Weights of a small image classifier.
Data: trained on drawn small creatures on textured ground, 50862 training examples, 93.1 epochs.
Rows from block 9, named by matrix and row number. Rows with one number belong to one channel. Each number is 500 + 50 x the weight over its row's rms, rounded and kept within 0 to 999. All counts start at 0. Numbers have three digits each. After the name is the row's rms in percent of the matrix's.
# convs0: expand pointwise conv (model.blocks.9.convs.0.weight, 128x32x1x1, standardized in use), inputs 0-31
# convs1: depthwise 3x3 conv, stride 2 (model.blocks.9.convs.1.weight, 128x1x3x3), a 3x3 kernel
# convs2: project pointwise conv (model.blocks.9.convs.2.weight, 64x128x1x1, standardized in use, transposed), outputs 0-63
convs0.101 100:549540535510490391458460492470505499409538480596450562573569478512449601524441479468524525449508
convs0.102 101:458464561431440501514414441543503564510567498519455535499556388483580493458488494451518507611511
convs0.103 102:516512552363449442502420433490544486496494492536483525533494473458485449480579449495485601541594
convs0.104 095:532564484496528363477560426535589519459478492557468548517538491548472571468470587497419520478517
convs0.105 100:532480591494466532558607499473652413517424485431482482469523471515493491455490479486482478538550
convs0.106 100:520475498556449472455490504492547605526555469544469477522459414452428507407490561489491448446617
convs0.107 103:530429535587481345421493526470502531518555505516603410484523462456500485488505469513446477479519
convs0.108 106:521452456482495546573543527466636385497449493489473478492518470474485511475499551522508503419624
convs0.109 114:484505491525410479498576492507504560441499428512551513418464430515495472511512558372528555501608
convs0.110 100:543464459420480482526488461490505597508445510466510454441595526487512438438565517501524396598448
convs0.111 104:440582475523475564572551545573493468506511470483476540461425459524540441495428546400542586453535
convs0.112 099:512491445467442521629528497473596483516440492426535488425530430468557476441538504475574464491568
convs0.113 093:529462506526489496506534437507611450471507521474412433504579503505397522417477502495546531412583
convs0.114 104:514549368491499514587429504542503475469513441517530496487423525452474539462496615452505533431570
convs0.115 092:425511549472450539516415549483401540522606511461518504427493527513571519523430525510545599547497
convs0.116 100:548461518454431549593436452478496547452521446465533440423528584548410447474543536456535449520485
convs0.117 096:508504420458478578529484578549540423480378501524425497502495550410482531492495541488546576446544
convs0.118 096:436495585447439467518420529549434475501549583478429511464454536509511425484529463513585578516567
convs0.119 106:515434448593554430469513586523489535506544453482460517527425439539519553514461566465560386522488
convs0.120 100:508531520456450594504565522457585360455524571431487488488498501447563435466489512441524528495542
convs0.121 098:432472605510468450449499433517457496494589473599506558503480502584501536463475442548539565509419
convs0.122 091:549487478471433482520409457496555486513532471413503488523477507447528563621496445626521461520560
convs0.123 103:529505508547508531540483474567522477438467503516457382577459468459428455424496546564609498430525
convs1.101 079:511550521578581508568542522
convs1.102 073:449411457519535530531572539
convs1.103 073:534545548551573561536549540
convs1.104 088:533549531560587545531561514
convs1.105 090:529547528561590546531553532
convs1.106 138:465414445536547521420507522
convs1.107 111:467568519539464414484465569
convs1.108 133:452411430517511492550556535
convs1.109 095:480492534452561409526427528
convs1.110 082:523545516542567561542573551
convs1.111 121:535493489524374541486547480
convs1.112 089:528546539549579555542561530
convs1.113 080:525542533553594555532555520
convs1.114 118:476511544527557564566569553
convs1.115 085:536553534486476513414410473
convs1.116 101:526554538557583552529553530
convs1.117 080:516551537544587560531557531
convs1.118 096:428489505411480558455510558
convs1.119 119:516414397515524531464511534
convs1.120 096:533547539557571557541560530
convs1.121 071:435479471482455425430480438
convs1.122 109:527559527553593552522540536
convs1.123 117:547548533549566561530550556
convs2.101 090:520527495498497456441470557485489465500533505470521488419539512462502494598511416450495526473452516471423537443381419485587454483519474471549437533507557571517546545413601464428587503567530602
convs2.102 096:489496535516467414459496567494482524406557516391563511558440503471524472570575548508509480513520487569524553445522509499577478441522544482452474552460525516398467394589502514539440508582433607
convs2.103 129:457481585575513474504463499588450520517519607576462540386494537603503455517535458507465502508429523440480447446511395526499497481513575581560520464526516499533459484441543555465408535548408517
convs2.104 125:470554516517543489483414473500533489464554585519526544457527352505495609644504437548439578443462498514447507481385414492481503510590435486502532492446490524548509497484523517441471474528525490
convs2.105 108:451479555528428518555488369490550480486490495583520485574384509476441491481535579454534441558501550469493499522506492490412588508465526551435554559533339449475440510523518496508523466442509520
convs2.106 077:530440553455507475532457476444545539515512542509475524471463513452513414504477565572444486493490533540557577508523543620606451448492497496401476536529511417496467345583518411470538487536460478
convs2.107 045:573432415591470548554558483510405530556459464531498463485457536498504507565446471476560442402561467553470541548460498588521474507492599457588532525572541462569502515471461456544510452452429568
convs2.108 100:580488460418532499468561458600474541560478427507455458537478471583463476400493510522411515445429517485497489487466594555407502491579451483538484500608495477505558455593523516521438556441548503
convs2.109 045:432526440484504571542505500486510472498562411456547422556540492416466525549554399558569447480380505602489540550399470437512504527545526490475544490579520493509504513458500581532494445486511601
convs2.110 105:494504489442519510457506509471480398412527573480429474541530491488541454527452490423525567489473492464570550458542508530555439423492611456473515484483454573372533477439524509554469636553550466
convs2.111 042:489511435522449514513561467441453465570471551434519526489540458552438490501556523580568551473505561629430568473419431463577503553437538463454541516453519540513574597462542550564502481459449543
convs2.112 108:420471497408431497504507474581572517440485459514511448623410485508495478532493513497479467516548570473468441484468531511453543484485520530509562548507275516466447542531531466504515512487563508
convs2.113 119:462525486546509489562425513442554562484509472626507514506497466600500484400539540526526510495460517443511434493526460553409435464597481556551587380551521449487486523498508544399537453474442501
convs2.114 114:452451480506495509465440503542534523557543451442512491561547515416454570509469469564522527481633505556473424557529454457536361515456539378555454535535530479445498496497489496601430491539440519
convs2.115 071:518583496543523449475483446452537538455468630507493562490570492538434526541432510525473436519551566434557486518426499492479613491540524480536627440458466504519431461445394470540481483487579499
convs2.116 131:439523482493503505496519513513433450516550467531512551521530532528510506393500561459667505480530504369492499478452495506483489392482567428512510547493491635428510423536451520532543507474506592
convs2.117 117:563446469506442560460544481506431602544520428449452506497506482557540410465426520630557575449508455530507511504537535480428438551571491443549441504441514492502514458479470515530457546434379457
convs2.118 067:509446608478498477506489505465490452523558494479554468539489478657455483623467465508471492560541484468470516495480549424635417515539535476458424548499529505499394518520478562488570555475453458
convs2.119 058:519438547506498430551531463521495512626514446436477543457489537510452446536523478527401444545585497464562561532464556459570437465526476532434490563488484525535496365565430408440564491501473517
convs2.120 122:604450506452408448529581462587489501401405482537412561456474538578450447478495629533503442502435517502504499472481474425447560494494463516516474434447498510529530556532524506478520560442530436
convs2.121 070:435567509519593476495464537490448463452418507524531552451512476442553515562523472428472438511442531505529538471445476524538547541495457430454536467449572578474594606531563545497490413554615441
convs2.122 107:432558428549477513533455502457542564559449519509551541531463459513450501479617536516538566438453508474562466576515535462457478402588456568541526457624472413453440523538520496424549454469487496
convs2.123 115:479482541496554548486493494423551519573592518435468523511567533543601519529459470546457605503552476473484353500585498530543418529482466473567416496477517434528445438484506428549463526459517432